From a checkpoint of a small CTC image transcriber: trained on short English words printed on busy colour backdrops.
Rows from block 3, named by matrix and row number. Rows with one number belong to one channel. Each number is 500 + 50 x the weight over its row's rms, rounded and kept within 0 to 999. All counts start at 0. Numbers have three digits each. After the name is the row's rms in percent of the matrix's.
# convs0: first 3x3 conv (model.blocks.3.convs.0.weight, 128x128x3x3, standardized in use), inputs 114-119, a 3x3 kernel for each
# convs1: second 3x3 conv (model.blocks.3.convs.1.weight, 128x128x3x3, standardized in use, transposed), outputs 114-119, a 3x3 kernel for each
convs0.4 114:451480456494542594520520596514579478497464514474486586556458526524519549414528584552588517462506482454437482523570514556461517500416515524502456465412444458458500
convs1.4 091:408419527303422369487405449431520476585450432528497487538444470510448452436497473443455409486500544428498524401411505434453516412435471448480425450466484434539457
convs0.5 079:512523487450470533483489480529443484536457443462470441503532481456535514496518489471485576482448481431550543559617561480530553541472551509477520548535505500475526
convs1.5 095:424448513573513441544504416400514529393482484463521499538476438484445430539516463526474520573575571566508579547541595475437539612530565544553538531528516503431473
convs0.6 070:522528499489461439450560570556513579505587561490563529519481501517434463571500493547458434504496524563551527502526522517549483496579502515497532494554560435439435
convs1.6 101:516492457507479490456429503488563618428595589509453433545600547501598548543546565488494457434502488623540519422431497472553511490530518407418480438436452442440439
convs0.7 090:503498423489578429541542431483544513507522473529484519468479489543502476510496530451478496530511425532512442464487389493513473560495410426523555436491569391509557
convs1.7 090:439402505457438473475498376516588506505473526438447503380445378414465440480517486573464478541507512514523495465551492554488549522441528494487446508528450499471402
convs0.8 097:496498433523588549582491545482452421454466477582492546488407479453460510384503566508541430462469486466435493533551465580560508600537597470499496446417489396505471
convs1.8 111:406478619528461485502541436543555572387474477556451407517536593472472515451548505478555516419463436584493520508483502524453459459471406476445428563570526469478502
convs0.9 101:442500535430475516458475507556572579528547593498569544492480538489450497463421470518471552503505571487483507480458525425503530524441446499427553501459555555491462
convs1.9 112:548444418520388475562445524565513450545484489510443539477483457546528529513533531540499501541483517555505524483453421528513455596544492524441481514518534514548519
convs0.10 117:490518566531453567493560476553487490505589569411528553471481458462530552487597525523507455593449484591583566521527495560551525515478523517494472474575462508510580
convs1.10 106:437504634454423552578423466442483519457545551481459419607461515536520474520510496541513452516653615509376419480458458473474474482459512502506500530380503571553533
convs0.11 110:503489526504543484521554471521448456520483513529400546510501568515480577477510503550461449499408543549554548447508482515553482514514555482597535504684418581442384
convs1.11 097:471525568486514553499497540490439500419524501536562434494540461554497456478471406437468461453562477502539470471479535464543530473575541553545502500494468556544464
convs0.12 103:454421452535487472562515516540484634607496559586430591476495495536454524484453551478407396541452477521520498524461556536552621543533624460533573448532522463461546
convs1.12 092:509550526431523478533565517515493573412429542556492607508525476504620563467625577479451399422417484514599554577531591594485607493505472531567526549450514466444502
convs0.13 082:591483519571432516481460571477475431500488448525591437545524462420491505474548538476477475494506433511532478561479492580478404576537530475546492458568435538413460
convs1.13 097:428449538491388431473408433460502485486530381538396470496464439512473409452509498520503397513541459563579469549570566546487535522478473508522474488402478453541561
convs0.14 096:551471589543419509529509384469572475424466522469532497504515476479562555472566478442508535539369448592435528542484522538426487555537414495469465548435585485633620
convs1.14 093:440464509371544560382515537467493511521398612457432522558418489508397582421417547545520454600470458554431453457646530555608479605513447452506471419514427417501460
convs0.15 098:524468502532476514500533490446498483493463486480451402555447518518502457534525475471501458517513524508506539463376400470486393617448519494380536510505466547440562
convs1.15 104:513488475497439453516536575526507483526470538538437516534483549534533562479579542534399388484465443500477511429467463489583491514573529548495561557534541557569523
convs0.16 095:575546480444510477510536620448483437464511458527457422469545578547484552487462478540539478484447496388431428556493444507455467582524458548504498509541592475568483
convs1.16 099:436524474538500487548475498533469525508484549439491493503499494511422455480423443530581566525496494451476520504438422448428510514526573512490414403448438426436421
convs0.17 099:512423527476542491511558497562496546447495595422482558561530564513518527589462502549463487528480674490559523533532544519477429570515429479558503561520435518549431
convs1.17 103:559460500490521525493483532486564579465574529534607471469544468445474488526501506530545511497555559459499495566508539511499504407449489531479509543507431526452488
convs0.18 099:511521525476611495467613517545402570512579388464569433511492534521459494467504520482462496530442432535476447571578456466684436444568562501551499549527480491428506
convs1.18 097:431545439427476494446546499522424455503474421500632414569493452500517455481477529577505391503506485519584469506437488523494415488446512479458476524459481493481480
convs0.19 106:528498467523499519500517542507508377540536499450514521480504512509541629448436474462434517511436462509474424490477442550510467531539554409487512518389430545508524
convs1.19 112:560511552459436435504597466519506503409452581416495487464468511553511498579570549512541547481530586422456465480463502499491509377385419450450418529486439492516500
convs0.20 108:536508409507520545463596483493539429476451520522471512512487476480485490534547510545529458544448512442517587491475546469613459431520380438433586378549592392554434
convs1.20 095:520459437514481521491528538470440527425496521483414439505488473544460508494445498482442515517526559539454557473463531477468535491479553523511460533529444494530501
convs0.21 108:545449412442431515511501523433531441525493601489350532484534529450444508506499430472503535528503455485545535539500477502535585487461607569471506504498434427549480
convs1.21 094:516509521496441609458525568523439479480378398505472395540558615449502560441474547392459488447439538482509557484544503496532533501503492508588526501579569496554587
convs0.22 090:477520527444506500487472398491529501473498470412447545459471467561550553512556530474441446512465627458396497353520407448470488550552441449545407553402420421418456
convs1.22 098:456503576487526504450484470487556609513537499639579402488476480460454436531483394467558522469602500527492467465548617499434532507476489553575521527494395449419445
convs0.23 121:573559452498637612466507524487441489501599466479507653573560487550521475523542475495470519472492509547579568554498436436530515483472511492461546422409434525537506
convs1.23 096:540425541589552541544548546517536485502465560512522398463463470376467411463431406505471506495469482487532625495548591618544471621597540547516552542524501459423513
convs0.24 083:500521544524594510433503506528571476580560488497475478522564520513574537448468535502581614444431458536546510507579521599525477512483444529439475526446540516523484
convs1.24 105:480514506569463499491458455484429488494619606602611592533493483446486534384406466428465574530544494596513475471456501528470535607633575560517533573441448510458488
convs0.25 098:536439471585476563570505543483470445512423504448521522479560414545541420520598469502504475477531522522526441509527495566483436515572531528579447560534509429481483
convs1.25 085:424537545377515495426464441583480542466436563416496534512537478504511499498491505591558501502486429419479437453444478494446524497477491504521547561583485474551500
convs0.26 089:512545590411464524537583614598529448447486555518588578575564573512515572499469474462398432479498525485460474549576535438552543508522543430430493492474428446468448
convs1.26 108:575476501513491489425456477505528516537523516527435527407481489360440460405433429539536526551498473507511598521547568562566611469460491558507514535458454413421489
convs0.27 081:546550573533552515579576528518553544546589546569588420579530509534493505544496499451479439493407416538549494439411470485547495478552409548503488512561543557598541
convs1.27 103:503475369545521397486528420478492520550559534636558466491476456464425496477463476502499499488496566489535622519543592547533567567498499479516537472580597492496517
convs0.28 109:489459452468517564611527518603546479527481651531600616462486547522491519564544536434436526526483451526494485534471474464394454444390387502414468525495531395567577
convs1.28 097:531485473600479490512526468390382633466385569448429546449497428381460436453518542492553562473516594450561526475461480526478437477421464478494512494490391502474415
convs0.29 084:448511543465471575487471582406478476460482484455492461492406482498452468466512452556548499501530471433468398503476473438511499499490539480495432490503446529421431
convs1.29 105:534535542457581563497574435469520450511500558549561585542615544545613549531534523495420471532451477580520440493449526465434520461508583551421411521443446479400419
convs0.30 110:563495567517441527446455550495551553489499397422469508553483469495500547474521511460489492454470580487425532549539517601520505556544543516425437477529524458532483
convs1.30 095:575493443555564503498435459404461430450472370535525467531530493496528512505503399497472499492543545595535580561570531603549503574473483452430515415455523509534541
convs0.31 103:549470535573434483573459438396365580445467498462455513500486489480509480556520472478500594433504482486506519505495480585469446468408516510468428569538367447555515
convs1.31 097:468491589583502500566532515515424536483497547427600482473489536436567542443485575512546541483523542493485501590487500516424446523447473535522451507516445531525535
convs0.32 093:503525574514531560469493459433498449533465408464437427518512538441482468477474484458500458477497581624655556517515548556546514530557534493450453567537395541523422
convs1.32 088:429513557514527471472474421553469456509560419528535409529498543521586557486600581529399534566480446600572465464445441564531475605464436399460451453429496439485572
convs0.33 122:417622448532438573490521636451466553421561498575452497563498503486478425488421466508562405467466466483486538468558480563534457577549554456444507520536512441500466
convs1.33 100:507486581486542393415415404504598349410430556430376529516428487497502534559612530524491533464559543501500404453610483575550478566512504425438456476461504436484488
convs0.34 099:543524511554481500532505537494553505518499427540519542419456471495496506491536448512522543444490496459465421530518495523504460493491485549510457530493541529490522
convs1.34 106:480610454569535490620610468500571468572551496497455418560528486547572525575523527401474476429414503444494509393424519407551516402462491521488463584489478547508443
convs0.35 101:585541440553527438478489525565589380543470424485491483422447493492436554481422505515544447536482473458395506445483517473444473521463547566484541568441479590465525
convs1.35 103:494505560586502500562449488414642502459544525397558478451508575558527563660601565420495481441523531489464512535552559510497524548475496608579534573515456510438518
convs0.36 094:485485562466480573499452488505636477560487453584557451478502528447510509443532513486462474498483446482479546464587563551549541643455503491569479514508372487530438
convs1.36 094:464571432482542450552619459555672493562660497480535465511487478581533473532547522522497463523475384448412489424347502482498589498588505519511479591493481579533545
convs0.37 094:504471476508514566445455585572494517567411480529529474461474432485513456520532499539522454531508446406400458465474444486432458570476506531479465419489482465576478
convs1.37 105:611471439576481442506458496484501417459411361528541468463499468531511466531501455448403507484449408532505497409417464440526469397472418586550583519549599484439441
convs0.38 082:485519508421446521473413556499463586548514531470538571490512535529506528525514518501545522450492408447377396470495484439445476500475587538494451430513474491588488
convs1.38 113:556499590521533586509566542531450489510495408571523495480505466459513461486502486477476479505471502575515543450508528480572529405435443500475534477496548434477485
convs0.39 078:579469502556442470536546446439589615599450571492534557467528497414445489365420478536471497521384423593429521482443495482445484500475556490481543431514540558525482
convs1.39 100:450493454454494427510438392480530501487476496547498492479511354514504424472458433449529493451546526486476500430489463461475525423513569486495472518531579550641602
convs0.40 108:573512495471470457503434527534489545501429476429449521479491490557542479516524509466514515473557514558533506580450488582494461527508536533406529630348542594451537
convs1.40 096:479492515538492477541483444492538616569525528499554519400502501422504496456553449504484451538525473510504505480459496422456527368488554560499480570516495560531457
convs0.41 117:543506482580599538492508532469485491477448470529463416472486470488523517466539568529469460499496468470531572524593584503449543438404473513415509482384464503516490
convs1.41 108:444550522502619534505546535486515469556544430429529481551513515615507534613581552561506484487472462481503517495474407492412409489477459476498503446497561491494551
convs0.42 089:547513496464562448480570459508570538488519501484418452564503513559579530542513429494470491531522468517524478473567423447597518497581527471609590483493581540479558
convs1.42 101:469484515457554546552503468510444380438423483458552636464496466505482462422531403639464358537432377479463406585546489503536510494542585557546530462509534455540585
convs0.43 093:444519417456517495530544499553543586511503500534497497593507475553539497566577507410490471535527548560553507436440397424487525403438521501559594500563554443416511
convs1.43 101:447495460471485524564521506445469592537506581502577495472499479429446511442443467553613490554533507511498485421463479524486524544505573551541586575540553523499507
convs0.44 114:489458505539544611453448464473485602473557527469575553495472496531504479515503561551468526578554558506540475542473452514550543525487374504484493479512501541452479
convs1.44 097:522474422441404422538413458571563626532605562480451545515513522520464473460510483515509464539480510510582524513442520563570553595533527479422525509512542517458455
convs0.45 079:517555523502546550498474436604547478625548560496455509511472493471485476475435455524561676472414484502495477532497478534486491543505484451472483468432459485584568
convs1.45 103:467496373486512459524477527405474534443523477506447518489430429541469478517521514503489448383437431589536512452479579466466540548419535558524561587504498567564554
convs0.46 089:556443457527597496434590567447470526423452482433552476514522514498505476564518510543519517552550481549538494534417343538462410529471479454486487437565549464499553
convs1.46 098:568472492541426407469483417406398490414513515439631610567561477522463461528518509561533506479494491504598505498517479512554490522561574527479471489492560491447467
convs0.47 083:529589507459486466495503566504620438412533485483525457432430473511402505500462503453483518476482459539528519481580515389487532515492532556537506512472505527419494
convs1.47 106:470521414494523373534480435450544477543518500474540545466474536432514526516583528570587530498545408448500451464475533544571575470526489542469476529460504540493501
convs0.48 114:520466572464492554478517486569462505512426495510548473471520564441515538532487525529569461575491485494545565508518522544469472447543481499483554495591555530633411
convs1.48 091:543571533486509519544571603552364516480504542507451550404515472462513518465451462457509483499509459496399455388527532376541512465508539576485515536482428514504385
convs0.49 097:509515424492473525510387530470515524397595502472515527460531487519552461565560459520570515443596479491409415557483520532472478505485556541447468605362374527509510
convs1.49 096:489534473409561476478494445577518499462490520444471520528498552569464570589530504469495442475487473474473484526537502502479534546445481454524466466499509367443499
convs0.50 093:515586546463545463537577500500548495500494465494479540457477488564537464565472451461533485533529422420419384458433442441419386444468540571413422514530487517557497
convs1.50 101:512526482515472495527541536537584555504541466530535481484547486481530469496519472493508541514526440585478559482458502534500462456502417504466492504488519521548408
convs0.51 114:510534482503473545528418509383543506416539488537559552478493493511514469528499535479582565557523412496454547494562418522448400492418492509518492494546443474546486
convs1.51 099:441405445443448556491542540411482362481419503506474520510483462546488452558499455437571471474530462521469492507529498527540464579508403504492538471476549471498464
convs0.52 099:460467537457503564485489517529422499549497483439541489509588452525450455511501509472411479493475525521538571613415501574491483541466564551462405494532536478471502
convs1.52 099:501434457500448536515517474495463432565516461485466483497483447543534447557532469500503591582484446475573435377441442448495472554440489428536533502522509547512512
convs0.53 096:482467523555528578596409565567505530569460438505550401495485453544474447498530533522457467451433453466477470535534576549529507521442502485489511420451464516586520
convs1.53 098:457440434555403467469576524516515471520475437518502475453549448452502454462393438488634529492503477518552558445454505397448457435463485526345431494472506446445537
convs0.54 095:463531568447523483462491460559550550528521588561556571505453484487496565542545606455445431464475505443415493466507481470486479517490500483506490525581423503512463
convs1.54 108:534447504513462416492549528529526552527502566513528453477467613429446609472519566497482503449529453471501496463406478422448480494478472531504527512430509591473495
convs0.55 093:481598490421625448499535453541513509518531514456535540521498533528570526471507499549492424459487525468500532573512473613411477515385494436526494459547473563555440
convs1.55 094:529471518478452545435355514506536461487453502535547378552516521551494453519458489546595502516630465552576471479514587479500549487558477525388414497369449473408480
convs0.56 100:584507511577445502478425541429524418475530499435488552497503487516492470474516476468461587456563474555503534508415441477469504481476450494517592496432617521496520
convs1.56 092:500484567533425591534481519449485530431478455479480532548470384611491442546490486497508535510466556556496422470585602529583534440466536531580472423497408440413410
convs0.57 088:484452438525472506575407557490496574470577486539466481541528522526485591552491522439412412420462469486420474474538479474589471474515405605621548541692505530598470
convs1.57 100:538432353570400357533534427573586520559532491587496525488545501488549528496497547528583487497473452475498442408457548403509497506556600501518495536594645582649541
convs0.58 106:540488437588551488573498488535508487517362510493484491518572553501458491523463418514486495516472608522528576516422508527481480555548570546429428429470493574701565
convs1.58 092:508505450572582519491542512480594593518593608525544519503542529524499468514484431456421413438475365522551520540450460577541518515528470494608544541552529466464575
convs0.59 104:541438568542525540500553405468418410527483522483511463525502522460512425487486496516512434441511472565496503478438489505455454547401412473567421433573432475453525
convs1.59 104:604445581634459489679561477515494577474549512499397492514524479561549501415548501485490580507439490580457456529473483525438397559456459567498526559465516473525436
convs0.60 089:468489471498446437519504463417475558477393425523478527443506551476475450495554489600471464570422388610497454423422428514440408536524464435472491548524473469523477
convs1.60 102:539510534500546607511465443467408376578309390547510434512519509506512498494488513467512504530424552545545492498526486476545499460585510543564589540548535484471458
convs0.61 118:561531606590448539534494407521542511511495504476518490495528510561568507559619521503475525515501484452443414501486438483497467496522477468536448497616557531451522
convs1.61 100:456480527542557640575492597508383418581517463585624668570530567517520488434553501490456471438493466493523503507484495482472442459501415543574516571534535464565536
convs0.62 104:529543526462561526509485449526552487531530502445537565507491550558374409535511525466453436532542515502568594555544490342591505443508526439479495427411501454527454
convs1.62 101:483516536523530568443506505544497542523545549476429475469433480554464482573510474549497578518592591481451509479486476521499505447443488490491514485501453452456419
convs0.63 079:523557576540505561528504551455480553470460533558542541466576593531468556526478470496541543440433464574492462525482556452452466419507522440433394472412473543537500
convs1.63 097:519576453473591544430484547497528541516560520608564364540585564488537624464471550467477487485557515477480491486524535444445418617493463463412486458451505502538469
convs0.64 108:505605461506452488431539537567531598494701535493535431572513488534466490515551490517513433498499462458538505444518439454496457536532543457517457481516541463458468
convs1.64 102:503567520475493444578475512560531437528543513462545503461492511510531480506522584501480489473430565447460586487550487499560501573501404502455588443465607492492568
convs0.65 110:528540501573524590551568554567500365580538504559517629525544477500439416442484528472519492539458510561533481461548514551474544506463455582416525458464517518501479
convs1.65 099:423441464461504425529547533525518527451524456446367503444524546558537581596488517491463429519555482495437547460578513552571536493536562462484460477459477478496577
convs0.66 078:536531540540514446509454479533555599468505575499494480523434444529542456521481516509452540556562595567536480512578611549468653459454490478579491502451465419458478
convs1.66 114:559504469552521536559515548541450423545433401498519465435479478506503567565560493546521488466425403531524547482450494462413448428489511554499512462502547551500503
convs0.67 100:465547476507511373486485486492401458483584431568577513526534475520544439546490528526511535523536470528499459444550500462597560458408511497493584547515415543500434
convs1.67 091:582441440486481382605471489487366466385420492510455590505446424493484539519482517533489489554489470560553473500491510470462506587573426496449595512477559515515494
convs0.68 102:478576494453479573453436594434550467532592416541503500580476473606465464492545546380489416402431548442531555475585435444422504400397586507556481572535417615428522
convs1.68 106:501498585453575494444552447375507458529522498458491526554487472590452497475440441528546571504573541510572522433472516473468525561554493455487470501501397485415528
convs0.69 115:531495573492473534509599522587543423506559412511537509493465494511502511490552597548494460548575471484505526562576491499477560463512440514488403487452567484402462
convs1.69 098:486520456500623545477512647493559435466590435586546485534502508527502532510506482499476493477550534530477505438438496554467435501530540550524518471486550467501528
convs0.70 105:451521475499500443486536446495551520470512523460522480448495461492476543481486490476545489534544552499525445588577552504469419415439450525470418535430402529455523
convs1.70 102:429545476434570457419615513505503532451565569408561490474493503501528546503525525438485533421535504470532425512477369525453433549500558463431418495475429503510517
convs0.71 087:540519411480434433583437427505498509481566555536537459533547495506558522501516475527491470552531512556516462427469411485457430583496458481475462431563502538557510
convs1.71 104:492511466510564530549478600421501506492540509508574517464487452520503493522464513463476514494503518414540592557583519507550495483517453561571567526545607469584519
convs0.72 115:434447486438562436522553491490416491503553435400554439528502543537514511566495436545480467599559493489533531556465433480592371561542501495519547443510446491498411
convs1.72 092:486560530519490479521578497579404545473429530446420479521454495449555441462500440425440445564510515469516543538500540538527461604563480550444500474484507445501416
convs0.73 098:557515479528480452501457506445551610488513385499403434549531479494491506492491558515513517442571513486467484506468512498529538584564478449491490528536451478470544
convs1.73 108:529551442526514491484533498555545566485457498478472489475482609474592549471648532498513485454457450453457460510506543586539544504526521505508509516407516496452432
convs0.74 089:501515515504476548518654442555499420575480536504477577503529538511508572463517604429531561493498457470486459407423456376511510468550497460494442474537600480509612
convs1.74 100:495556485429509470485439446493546565461582575521588517499479454511456448502435472516571532515477500472489500583471482529451496473486531543534495548552508545480470
convs0.75 092:507456567504528511559463510516546556472487550524497493520498541564598555534539486460439466499539503439466456499500482436433498481478502480472468466463500436489515
convs1.75 106:448478501433385540454358377499481457541498501524465455491536577530513522567513482506456470519513558507503572461500503457554466448554503448447511485520524428427498
convs0.76 107:567554546566454478535557509502495447540468423562480460483550595435543647526494526387454481468500419526498509559522391526521466515493418468429453507508512452470523
convs1.76 110:488491519485538566486524467370509631500552578522567485484470451450439449559527516503585599455518608512580510570487491535493480401427495501490480520502429478491438
convs0.77 110:449494549570426462524494486348429563451456472468513537470472509520495442568475468487607518521573460473509438437397582525344464562502391524453449538535458421538539
convs1.77 092:529517505532456526502420487492464486468481439440563457517517578510515641554499592461361412474439495454551524565583479600514452483462383565528606505560491505473513
convs0.78 128:543497471444600525510457473483444483521509532454485418450562525471451457622496448493472554439438485548521485517466523608634543338470485447399504581605401392542482
convs1.78 101:570568624634496580501472542505412497525595532428519424548579500519504500475455417551607501561451500442453428548476495588539495641558496446523519515483507491527546
convs0.79 094:588548559586550531524522549455440529465484487487529488516484461514523441517540532473477460447500523474457486496495501495469457472477442423467508534514498539482492
convs1.79 104:498419427509513446529391423489457508547486536433535501489529461568578518588593575453534503569527530582572525524457456452527416461513502525432441511438450569501503
convs0.80 113:532454546562374553594563511507421517469406603480441520488440474493516525541538501548450481428457485549529539439476487538358491501461532491540393552604419530507554
convs1.80 094:488464495460463446536482511486378528418334557453449426532503496516577529507541528426472538424551571496479467499485480486481441391438447535564523496487485527509481
convs0.81 095:569403576574464660529524610445500479557454497532425554492462576495575562473500557502471552465482532537481458498444590439468641466547604541481464535461569541499504
convs1.81 095:533462528625381457619457395427490479462473318535446351480540474478509458520449482465358403492431410501532553503468461476598548526570507470522511466530527521474490
convs0.82 080:495524473447469511473483472464494437567450504478447515453471483518536486531507496541541439492445504485427525490509492497475507416460471428536554459529363386492438
convs1.82 098:460471526441495530434455549488542539423561526519572488596540468583505509563466544484455425462509503519512467508514511524475495470477450474492538471479470420449519
convs0.83 099:540493538601458535555423478565496482560387465480435510501503480534483503542535440537403478519440535489469600506529485584468459490482479445513444410492456408553539
convs1.83 097:519527447529574435521415524446553608454580575462500477534546552557589542536643535452541436559536462545510452576561548527497507477485434510446508508447445542519486
convs0.84 106:554515542560538532485504503556424477495447497477513461465541497475572491550505513535573532402438531436575556513517540528534507506613497534510473513497469570425438
convs1.84 101:456408490450439504503487477458387401486432500420498522573519514526494469457501446450421506460440478475423387512456427467445487491551521494560509562520485542555525
convs0.85 098:509430506501500467509608508477517464397382510480480435497538533479488464499480531412401492418445549453509515519405488484418495474561422512447512511504513414570524
convs1.85 109:522478440526582555497526565518509555543459418525452435414474541542548484532527514496498478534568509502533468613580497659484502531491483559601560498534459484506453
convs0.86 091:500469488494553467524507492487489525489466476514542552467487541446478539492518576556430591394483545390441463561481485555527549548468472537545560569599561535494484
convs1.86 103:441576447509556485516507518570515453577510502551498578523538520430565580374479494502452419507461455538556491496448446463435562479533520467506432482456438430411470
convs0.87 091:490536497482522538481475523481487488478422431529420434531522468527539538501529500528482449529528499459516460532533550470511562536458557596545457515467432523537452
convs1.87 098:578518502464417438439473531459397396507457388641489444552580521512506498491474436471427495494487480554558459464503465528570464494531512482480397539582514503533543
convs0.88 092:519504499506516459485469554566461452606424494523543527491452447486522500526496527508528477462447512508462541550525480566545509502488522468530531519459523459418470
convs1.88 104:493498550502496603444533568512628466474575445537505468519491461506486518518515518441527458516514491501536438514532553533499484507509525534499475471520512489501521
convs0.89 102:507477492468492461471492563466586560484533404428527510580539500557468581485503532499521466495536494470464521594543589515511557487591463474488400498323527477403526
convs1.89 099:412528461470555486448444477497540475514451479393444525491451584457461648376514568475454470477519540471456504479541517601555455615509374470445538452421545467510554
convs0.90 114:486594536429410511492438444428541400498540489485484516524509527489479527533537551518525516484554473535490468557454513536516554494460539469484482550481419455476463
convs1.90 104:466475488553541476499530549558431404372359444439319384462576616499500542487448501487492517498478518498487470458567525448494547470524490487488476567554520459484513
convs0.91 118:501566472494472508489443462529462509521645444457520477436467478501489408512502532495489591491544510525524462503527505457465544493441511418505553488458420453412484
convs1.91 093:556533582623481582519520445387572597476647674513598557526521504576598561555607520574496469566416515516484442567519527476464529543540545608565505501474447525487485
convs0.92 105:528548434434543526503569567502594533443511538458523543501557526455499575485537560477503517532561484518513513563464533540639440560486457586446488605518516550556406
convs1.92 102:482541474400468476438477423579538452563552509419470603472445512557449551543499565569528452573492477497481535561475466488375445479425494471519503387552506445528471
convs0.93 113:421609493514464553566448576572533434557424497526444503538474486473546485463513542422526560449474555498472543537452549477458547491474520501446525498461527462517432
convs1.93 090:563549502514580482436580438519470514540527498558581483470584478521497471499504392552500473531478446425496489439488429432429459404461499533554420545466424573444451
convs0.94 105:639464515584387508530483499408598545531489552593452610498436479540482489496532543428532566421562537537446564445507498531490504486576527567511502609397591465547523
convs1.94 089:456491464423466540388483525470519482471441450475451489517485542565539549563494490470573518460521529503524512377538556377500532382476541581510497550476410547543414
convs0.95 100:458471468513562607460546534535446457544507494459380459448435524443406542531440445496473482456502602469491533542570513607558531516490474507534456483477472460427405
convs1.95 106:444496484456501550471534549597616525517546548473575514493505519460497527428528489522495528443500513423395398496492491547487481519543493508459493502506516504483441
convs0.96 103:413442511477462501510528542501604533395336469436447497481525549570489526487509443574521530526521485477445487546500538450500528433466406585530531446475507469433483
convs1.96 105:468519588505444597463374561554568561566598559418450531578512562657525522560539542500489450487388540393390523571496519508548533535527513513469448418496539381471456
convs0.97 110:461439548475487496548507499426467549453449519495454422563517456518499497486504464449550512492554502521490426487545533502435650483517555558418531516375473477499485
convs1.97 100:551531379508477392509502541519489408544441412466482500507544487453549488432468457509486519496469453457499556448519514560531521550612531494472586498530591539528537
convs0.98 095:501571518544483507525471458444478589413682592549619480526531535560550529499462471522506486480470486492514530490492460441454465527437549489520492493514505509497530
convs1.98 100:527496393537534478529491497511425389426336511386409461480500479516499552479466533427387468499537523529524442530570572507496482424445354474527579436498506464478485
convs0.99 110:485478487493428537499503556490490392548401445540517516533526495510437504520521457394463475528456494498457515511504427558374579559651588510497484478506517443523564
convs1.99 095:459493556514596419529577483514462456434472398540487496452407432474479436458490403459448475480536491622549500542525550520507522459503533532521479598483479540383439
convs0.100 093:577502522498524468492429464538585495609513409519590441537521465469433477515481495463507484512536534466453424471465462452471482463500529516493467547573502454450424
convs1.100 094:456490452485490489537456560497522593531581650529472570441381482476479554496547539500458452446433515548469460472431543550447561499518458497502537497497586561544500
convs0.101 096:405498502446474518455549495435521562432533383415527457467492508479486504483423512434555558463487536535479452486530537406426550358473593488406516513382442531525437
convs1.101 100:524516556538537531525521573456499441542467487622513460543537515471529498414472477475446565536525562525510498545475524440453501472512463526514453550544537472587511
convs0.102 085:502497395517475490526438466578463447533447498530477502532492447527510497499466470480477430458495469442473540500530474524532544574566517496561554405555519493560443
convs1.102 098:476532596435448507452446487453447521482511499472455532518533489506445418512463447517557544548607536554577514478548407518531453462570519459481480527507503505534561
convs0.103 098:500594435489476467511486533585532536533439543528485505550460489518496521474500550479516510463490517415414531524516389493497420576457440437550542461467544542443532
convs1.103 098:548579597495510633475415503544470559525435523561468501399455474509464507515519510490548504533476493502513547476538432465469444417473507457533522533495488508435468
convs0.104 114:504496486459532496468461553562527513563595545484523600514556496563504446488426498575535528598414404471540586575505551484549481433456433496517490396440501518537488
convs1.104 096:377467481543411376528518436470520488548424499564540463561550490582551491471438470509455511562535314558458470423486430420423439440605601498502386539501518625579534
convs0.105 099:464530546454441519442523546446472432534531554508491562526517501508437461528485490421472444430440415471468560514567525504461506451450530514474505474483459533466508
convs1.105 102:466479538592448490584496445458537409505529370515491486386444409383520432418457458501536597613582571578513495488520567504555508509531531507483437493366438486405498
convs0.106 113:510444495516390570490448553493516549462530537482534421506498506517530551496568468521436503520489545520460541524471546561496526541533569569536454594535535532498431
convs1.106 084:512575462544515466507460522547485452570496432604502466470435415524448449568484460502563587478576611500563582505483533484408497441397491511556586469557566530466466
convs0.107 120:510563443523412529563468491551496539557523405534479506483432475499451500492518484480582496505575593587536504505550550477514580473387562449492526521563501457430422
convs1.107 101:461595521433559493510440538520416448481473457451576377467495512453539475486589475467476508468464509484480549480473500490467443540520486540506571504504567528474502
convs0.108 101:472632488460627455519601428518569436600500515499446556560535501453550522491505535533551442494449521513470471413544476527549470488513441468467549530470512520512451
convs1.108 094:515541577478507595484420514514448610578505512502509468457432547473464554485460487504464484473470456515447457473557475489528506509498456569456471529432432559476521
convs0.109 085:478530520434474526525495539527492487549567468527553477550524447591486461504503497533416562452431466501459441459523462485500465536558452511566497504587456544499481
convs1.109 099:579544494405395454448366556561584507618514436591532475499422450509475497514525504483474457463502481469503454411481494414560487499587447488454532464461543487474519
convs0.110 107:583555501567384566518544546406450472523445491547465519496551540445438542515467515535469557462434529457442459560492531620364568474413562497566475561559447453473497
convs1.110 102:602479574517487553493593544448480414508456402618493455579499462503434495418387396442561456457530496507540539538525584526488555465604554496517475506511437592582492
convs0.111 112:499514495447578505485445452473495574502495563542522534499461499516520525501554518564510473498454452477541577498500564502557462483643469479429483446451546517635465
convs1.111 099:493458600491395519424385498501531475482559425388448479497479443561489450591556499502484459499394376524379474457519546567556561513581506521486515491449489477473511
convs0.112 091:576477472604485446525521517538501535486482438471465383529463429530455498569550538454477526520512524526542569554466477555504476451580519502534514422508507468563520
convs1.112 101:604567493578541372543474394549577569582565448598567392401500498426469444496510440542459462504495423545538530545523463455531497477503474622558502534487481521474541
convs0.113 104:504427472492508479446449399465478601459493519471547587476532546507436483584599512568526484578508462455481495486377535486500516486447548467549551551499550520557534
convs1.113 098:480536569452554512450505466506404477469443574423340529496461501429416476495512546591600484483511468468402491534544510572553586489493565495466436492506484465515476
convs0.114 108:489620587429552507434460458448415515482554477479452439513474439557548476561539454578416501434507563501527462544538529542528541431461516520497452568598464509500506
convs1.114 102:444490557511456511486342492576590456473613452445530480503563497585541439606512420491500431505491465549491381551552524548515567476584599470538538430466483461427527
convs0.115 096:508546544446530559448439521447513475484421583566522546488496422565528506566558521488458428481466505487486475461573550442484520528538492431371403544402498474555571
convs1.115 094:479411517505454458562491455522463468479520512550635518482516536544495504527495510522544495538479447526495471678563515514496536515502526513547525498501514511558553
convs0.116 097:505442487473501522529654576458505602446392550482555627471512525471469472456517555539517511522490468504522512450426446412449556463559538505498491467473441446405440
convs1.116 109:469488406527622539555488490605486501472499568471516508500530517510491518408406454502506535476467475461502521518523500482522537484567529545599544586511478569502483